From a checkpoint of a small spectrogram enhancement model: 26041 training examples.
Rows from block 7 of a small spectrogram enhancement model, named by matrix and row number. Rows with one number belong to one channel. Each number is 500 + 25 x the weight over its row's rms, rounded and kept within 0 to 999. All counts start at 0. Numbers have three digits each.
Before each channel's rows are labels from the 100 clips, of 14976, where the channel reaches its highest value: "strongest on" is what is common among them. Only what is clearly more common there than usual is listed. The data: short made-up English sentences, spoken by a formant synthesiser in many voices. In brackets: how many of the 100, against the usual share in percent.
# convs1: first pointwise conv (model.mid.1.convs.1.weight, 128x128x1x1), inputs 0-127
# convs3: second pointwise conv (model.mid.1.convs.3.weight, 128x128x1x1, transposed), outputs 0-127

strongest on: mains hum (95 vs 10.3); clipping (42 vs 7.9)
convs1.68:481489497484544512488530468488505513508503474512556515576459517492438510512544498500503538489499524522456501484491506525486489501493477480494470504506429497485464497521493541487476522516498505504448508546464480494532468508504485496515551462503540502501504525485496443494467499505476512498477511493518485486528497465490494517536498492475482530497522567554493465511518479506502508520510
convs3.68:483517486524451517517463489481443473514522491466493475505473503519510482476514525477493502479525536490492542483521478484488476504493451470511511500502505505472491462467561452526480540541468536475505478510456483516480461514509500483496518487462545478488481488531501541543501551459528452512494504515478489493469487498487474486457511473483539476463495482529473492494525515499522521527498

strongest on: clipping (60 vs 7.9)
convs1.85:520459513473502486536469467491438536453497499520519513517522505495519538473521487516493511502480479518472539476506492521498504473472502503473479510512483513520506498551511473489477534491527506517498514507540504536520494522444493500385529494436469501497475503512493514490476508522484486552508498495521518441508517495550487521496510473549486481513496507483479499510477498490524500508488
convs3.85:476521462501521484506471511493500531477496518475484544455502453487509516479516478491490528536439509494511464508499515469486472499500527492496538453515531539485504485483479521439471525511510520518481492461449499471458538503527537487514491500452519503448496518512544482480502510501517475509521499483516513492517491465511564467471551496521489476505509519500516480548517491538502476474471

strongest on: mains hum (81 vs 10.3); clipping (37 vs 7.9)
convs1.77:493521521522495499439491513484500447504525498495458482499527525502444484507482455536492497489512546429501503503488474493465484507512483497552497495489479506522487487561497516479525517489496492495493492514516510530482489540500494498529515471508504513504583480525442488544494479478523520505508500502485502456515469510472514469498533516499501500514484473514485494561450529512485472518546
convs3.77:474519494512496507551501521546492498531513529465520486467487522462487513464501508524470565502538534486502524488463508506478489567496531485542516480507486476510513471479503482544471537543512497492513509465477460520491505502506485531544464477518521474485496473536507544489513517506497493517491480463518509517464537460461529513530537476454488473517478499508451516495509463485500477501503

strongest on: clipping (27 vs 7.9)
convs1.118:493511500515531543531494505503502496505453492516491465489532493572496473566495490508482484495500505487497498500448494488477403470508471484490514473506503503510495479495530477511513501538474509493492510535519510522490488526498523512467504501480522509577509531475543512517500512495520484500484488524481469518493525499510526525500518549528491466492478492530490465457521559505545507461476
convs3.118:475505499522460512525498476500470547496544519503507500524559526485512522462476465523469481485498518483512521492508548486473474516433481456502519469446477480486534480493488501503494493483502519509490472537506539466488445557498547503503521508498486493482494492477493504481524490535462497533518507500508449470505548491487532478524524477502500535532541482483461490505496488472520478499537

strongest on: thin (high-pass) (48 vs 11.8); white noise (47 vs 10.3); clipping (33 vs 7.9)
convs1.12:503470514495503507510499510525478495513487496486517492484527483482468523531514464514475510482498462544516589489499468602566491499502503500517436502464539496498506521546518482501503471488587490501515477510511524489484492447521528479499462519525478461499505493499499472505490496511525499492496509476516490497514500480490493512476506528526529504482468476478496463485493506509502529510502
convs3.12:489533478525495496527516526500494511491518541480480469541483482472517535481475491502475543464557540475515519528472493482465482520511510502503524522502508449478515458469567495527459551555516507458482530483481477539480468514472489552502494494510497480455491486507491517474529506510500500547491517470501514455491521491515511527484532473468544479492455510511505493506514512521490502491519

strongest on: white noise (72 vs 10.3); thin (high-pass) (55 vs 11.8); clipping (35 vs 7.9)
convs1.99:479487522506492544492494483489482473464512499474485532524516538509446489503532481488465503467515454522509536473505503535544523499483540497509439514506584463545522526523458518524521498517496467499514530498496505469478476465517516507544457492491491487490479520505503485472490516511492512512503526510495488452492520452497523527472471505503479487513515485444490515473443508491527501470500
convs3.99:476525480517491510526496517491505487479520502459483451486495507458516489483486483548466557465537522483473502509424499484463449544514496498483540500481506483548529476488456522522476520534519454460509515500494461484504496485469468514518503515523474486492492492499465513450536516511485508506496520457514516528510506498497486528512522490463446499515449496513528485502522506516452478494505

strongest on: clipping (35 vs 7.9); mains hum (34 vs 10.3); rumble (25 vs 9.4)
convs1.101:494500500492470520499482480526546499505493513508514495539516482462477506452477536536538485506518526518498507520492514470482499493523486552494514529498504545520528555514476514451500495454441482507455533520518492523475507506515467492550504535441441537475473480524506465527510464478534506483473482509524519521491492514478488521531465485492482499481506505501479503533476530492461542514500
convs3.101:499494472482498493528516460545553537449489544492467469481502497487467495483525469497500513520501488502470476505455537495477509486542522529468501480501571473510485490506440503478495458461535488529513538476504490502454490495485485482478458477530508528517528497486515484525531542523510533510475473498491523484464506511524501509499510521491444516506517475505473482480481465473460492523473

strongest on: mains hum (56 vs 10.3); clipping (33 vs 7.9)
convs1.57:500520506492526514508476475514554509475485491470486474516523450462552488481503472514524519522438511511490487476501505485476429465500478555474518497502475483519506474480530479508545522518483502492483559511491513482497479515546499551477519507443481506481477518485550498504541490560515502502481466500520492520513517514503514457499510505523471506525517507520512518457499511524506517508450
convs3.57:496457533484515530480520509491499481536468480519478529514506512471490511505554530470509492522505481518497475486515483517525532507476562501478479515512513506462484516519533499499507524487472516494481495534578506520525532485489510535503510491530503526500500491506502510529498437496485512496521468528475490587528483498539480483528459520518561481481520493440496493490472516499514525460492

strongest on: thin (high-pass) (82 vs 11.8); white noise (66 vs 10.3)
convs1.22:480484502496514538493518514489455470495508496491502523531516545505452510513502455496478489488524456547511512475504506574534498518490530473484446524495570477497516517509459492577508481510508478492505512493500498471495473446499526504528472505519503487507466484502523446486496511473498526517509510495487505483517516451505518523470484495539474505510497491461485528447460503496542503488517
convs3.22:525478522483501491470512473483493517525479489536495523513524510542482494514512514442537433520466469520511486493561512513527538423493463504489471479506501511454482530521509511478539474458485521533502492510512551496503499518519525464467507506498510517517509507482517484551469493498502515503491483549490479480513481513532488475493478518545534510489565496454494509495481509482524524494509

strongest on: clipping (35 vs 7.9)
convs1.88:487508502480502517494512519481523520499431490500506468493517518505501479513497517503522507505453498517498468508426521487488417482504513468490513445499510509478503490513545497525457495513489511505498508492490507515506472519504516513474507512485500497600512525476528477508497535496480493482506501519499477500509507496494518515520497540514487447504528512546495510504522605499533500468506
convs3.88:523492502485536465468511528495525459518449488494498483506444469520492498544512541476530513514511505518504459497489459511530533462543522539472475530567507508477466528510514481504500505524507504492503536459529473544517559462495492481504481473505513497517502493519500523519481484468528491469511483511487555508488466507504467525490482514510522454482474542514541498501508514503517513505448

strongest on: mains hum (97 vs 10.3); clipping (44 vs 7.9)
convs1.2:476554518505511522514494553507505480499509475478470500558500518485499499513513478509541503538458504490503503479508514500479511481494471513481510517486465517518506484527443509465524479483491471505525468514509399501463486504472482482521518528520477485505558482475514502509545538492503496532495492487482493532535479474494494454506530506495510501487531553533526448537500510507499453512513
convs3.2:502536459522480483511516521495477478463515520453493454505469465494516511489469490461489487503533542478515500526483497476469483501508469499493523519514497482499503483476528424530480516542511516474515500495454473523450483497474497496499499475499541481491489490541504520544511544481524459497465503495493516463480526496501498533442538466484493500490466544546511476505543522485545495514512

strongest on: mains hum (51 vs 10.3); clipping (27 vs 7.9)
convs1.84:489536533502499493493499506490522503512469490486478495526516481466535540466516482538541460515521526522540499551516510484498497479568490531492531515470459502497491498505505486513533466509479472476525498519484501467487476509558517524495511545473467514488456472521511495446482481528509504505497479512517542533518529488512491422477495498506475499486511561488490480501549499504503514488453
convs3.84:505481537492519531474490509501469494531485489556539544509525519499496513511516524459531513533480479515493512470548486506546557505475573474520479500497530526479482517523531521489505507497464535506443467534513510509536498496513485519520505537499517503501506501503474486464466492503508545498528464515481464549513497504499539470510462523520566486473517498497499517499483496543490528491484

strongest on: clipping (25 vs 7.9)
convs1.34:501529480521506495485486526498489495510497495510501525500550499505513479498491499476513527518501489491507492505526515491494530494475477483487529532511497503528467491489547544482527502464504521506516467530494502496542491538473512472526499503525496484483484472483495516476501489510517511501536511466462510460486524520590469532509489478496513532525500502530516475530547544625526470506471
convs3.34:474488496512467505484485531496473514492519530480539505512484485534508526492494474518477461474474512478504493535530532482496536487461477515534482513467477458462534481493534488484489480476485553490520483511529496466502478553478487462485517486464467476501481505484524506485480474522533485460532521460502466509482526487537533506466514472508443547537512465509491481506511515502518476515428

strongest on: white noise (64 vs 10.3); clipping (44 vs 7.9); mains hum (27 vs 10.3)
convs1.11:474501472513458510516475509504518484499496546485491510495530528486463475487487554496449498501497480492501469499494489481455557519488560510478482473513546549512565506506457534500505528517459457498494502518482464458481480472507510540517491535491485524501487495509503527453506503517495488491467502539508491523496494508506557521490494480469444492514508490518444534503486507487511506455489
convs3.11:515494500495519499473533466543516505477485512530469529495505490449484497508531523459539499528513461510501535485522497510518514476508542509497477519521503489479472503507542503478497530510478489528445505490451533540492502476515505538472454497477526529480530479461504466516494519489524550558465483494476518474515488515514514463504474531512565471466495502483452521478463505527468524505487

strongest on: mains hum (71 vs 10.3); clipping (35 vs 7.9)
convs1.72:499520508548537487522479519486502512508476500476500464486528458514518488531497455504497473505508488468510497523495475466464422479505476542484518506482505498563485466479513490500558519543464490503469541529496537500490469522513500523475500500472491523499480526447540510481470456542546505501523494516523503520496516494489519496514502491516489486529491477496500463445502537522523512481451
convs3.72:517473518477540493489498528506520469498454465517491561473469496483477489534533521484509492513448473534487490467531456526530517530530559519503471526531509549513470534508495499478520495486489490497495515491517491504511551460522485535488497512503496532521503536527521469505482482482513517472502473511474520569520468527526485497489448526525527477471487504483536516485473524528504522491478

strongest on: clipping (40 vs 7.9); muffled (low-pass) (40 vs 11.7); mains hum (30 vs 10.3)
convs1.43:498534507538540477519490503521485439496480535463451455511549482501503487492496487494516490510512532466544480516498427511493470500504459533501506490504499509522470497492479501492526489481497496508510507549502519526491489507495487501500528505489496507481511466490486521429511501531515490503535487486502519502547478520485507458499628483509496483519474487525502482513512493518517497508485
convs3.43:515453544463521525476476501499481473505469443507463552492482493513482494523526529505484462525470489520494501505543466524523514490479479534513481499515495544503488536511536494464514490486463498525491487521519531472496519479545545511469520511477525546514505520456511472489510485480508490502523477535474469514517476499561487462481457514526523497502497515530517499478475528515539536544478

strongest on: clipping (48 vs 7.9); mains hum (41 vs 10.3)
convs1.42:500480524494519478452464475519508501490461520491521458493520485479530491501489453496515504494500532476518472520509479528489425502509478517488495493545492499528513480510528489498455513531491497498466523540454515541467468536503508525440530502478497517484516478492496468512522474543517510427517477498554515518501491522509511470505525479532484460513495466477483537500505519525479448512496
convs3.42:489459543482532522474482502493468451540457452501435509523468499461495496510515544476493493524519509508487477502502464503514507478489520506467487504522511514504489521504550477497491529510471480494464471532519504521459506465519558509491516505494552526495497455470477518500522479466499480504515456525484489514517487479539474483490469505503538455481470530512528494475489551510534520503463

strongest on: white noise (69 vs 10.3); thin (high-pass) (56 vs 11.8)
convs1.116:506470510505494518491467509525519504511492492484497497479528476482449521517519467503494526478505461529503583500496486595543506511513518511508406509467544482522523523544525480466507497482558491506512493514512515473486509446527537490497476507508491454504495495499472455497503503517506485485497502471502499518537498496477506501485495532531518499487465471486493476514481534520511479498502
convs3.116:520463525468509487496478469536491477493482461499519542443503512493480476519525519526498474547458475524489486462515500524514502523490500502532472487509481557523483540522457468481523453458493495548526442498505511451510536465542519487500490500476523530538514522489517484503502500494499487486497477523490494557485500497468503482515471519520453508510525501516467516477474473459526500528480

strongest on: thin (high-pass) (58 vs 11.8); clipping (26 vs 7.9)
convs1.39:536437512453554494453512493461457481489494507552520492550486529496483478498482493516512514531505501487467533535491468527484497496525458502507477501471520491488494533493520493511453507507479499512420494517471477497485506501517437495535505508497530492483482512522492514504500455474506502467498442465475536481509489532495516513531532496501487495515496461483505494479453518509447499494507
convs3.39:504512477500489505482495513478546510458518492525499470530522534490493501498483501498521513495523488488501538536465506489527491503526455508508486530513500528473497508476447523496474511533491490498545565484483471501496498496519487483451522496549478481502485489530529479566479488524536524484487540490535530536544461498513481513525491511464462518497513469445537454532485469534485467482517

strongest on: thin (high-pass) (37 vs 11.8); white noise (32 vs 10.3)
convs1.44:474474525510505538526521486525487485496505461514546456500506516439486490481498512511485492535481474541501488516495477540551452508529496549481479518490527503497536507523510495528513452507603494493511468503527479484483462483507520516476445506512490523495494491512510502510489477504512506480499496458517517493509467501493459467501533515502563494472493502503507476472516485532492473551515
convs3.44:496472514495513503443473496492494474493492453517493531463501474493492456518523507450527456506437459518508513472507476504531463473496476484512484520499471541520479517510508503459519490478456497509500487497442532466506531475504505471495500502437504520506483515505531458506456514455529510475474491462476503487511437492506479463461466517529486490469505494479496510498478518537500511481491

strongest on: mains hum (78 vs 10.3); clipping (41 vs 7.9)
convs1.60:481499465480474522507498488512509495481505501532507503516542510493472467512458538514537496535516509500481432508514502443423503501507489522472469456529490592501520515467488502505475511495472472498471519517508485520495478519461456507515544530474505471513511502493516465511508482500491511491459505508530505535488482539519485511536512463517485508514465524530441495507483502481495517470505
convs3.60:525491522472501499510522453533508527488483519515481527476521513511471491503531517492526476522484481528479510482538528537496551490497505522506479474497526483482491523540466491473533456469532494537488491497510533483496484501515509505482459511517529549538546530451517470518516519533513549533480476524481486501506513527526514471521494537543500514502527499517451525445472467464489516552508

strongest on: white noise (74 vs 10.3); thin (high-pass) (62 vs 11.8); clipping (27 vs 7.9)
convs1.104:487486544514498566494498501494505483455514482485482511522513519496469500510544461475455508451511456517511549487499509535552507504489519511509452528497575443565524529515465527483504516519504480500543521518491507467479491475499510517536470497492477490490477516476535493486517515510492485496482517506500489470478515456477521500473479518496490493501513504443485525508452539513507512486496
convs3.104:532480517474509460495513482514508520514469501507500538501495488549474512523518516481509464552462490525530461475559509521513533466507485517523464476530509520450469534511526468491520486477513540552528504479535540512490516507541565504480489465496531517514518519502540499526495484494501473522514471539483501476470510500513496487498489496533510493507540524521475513500482495449556518526495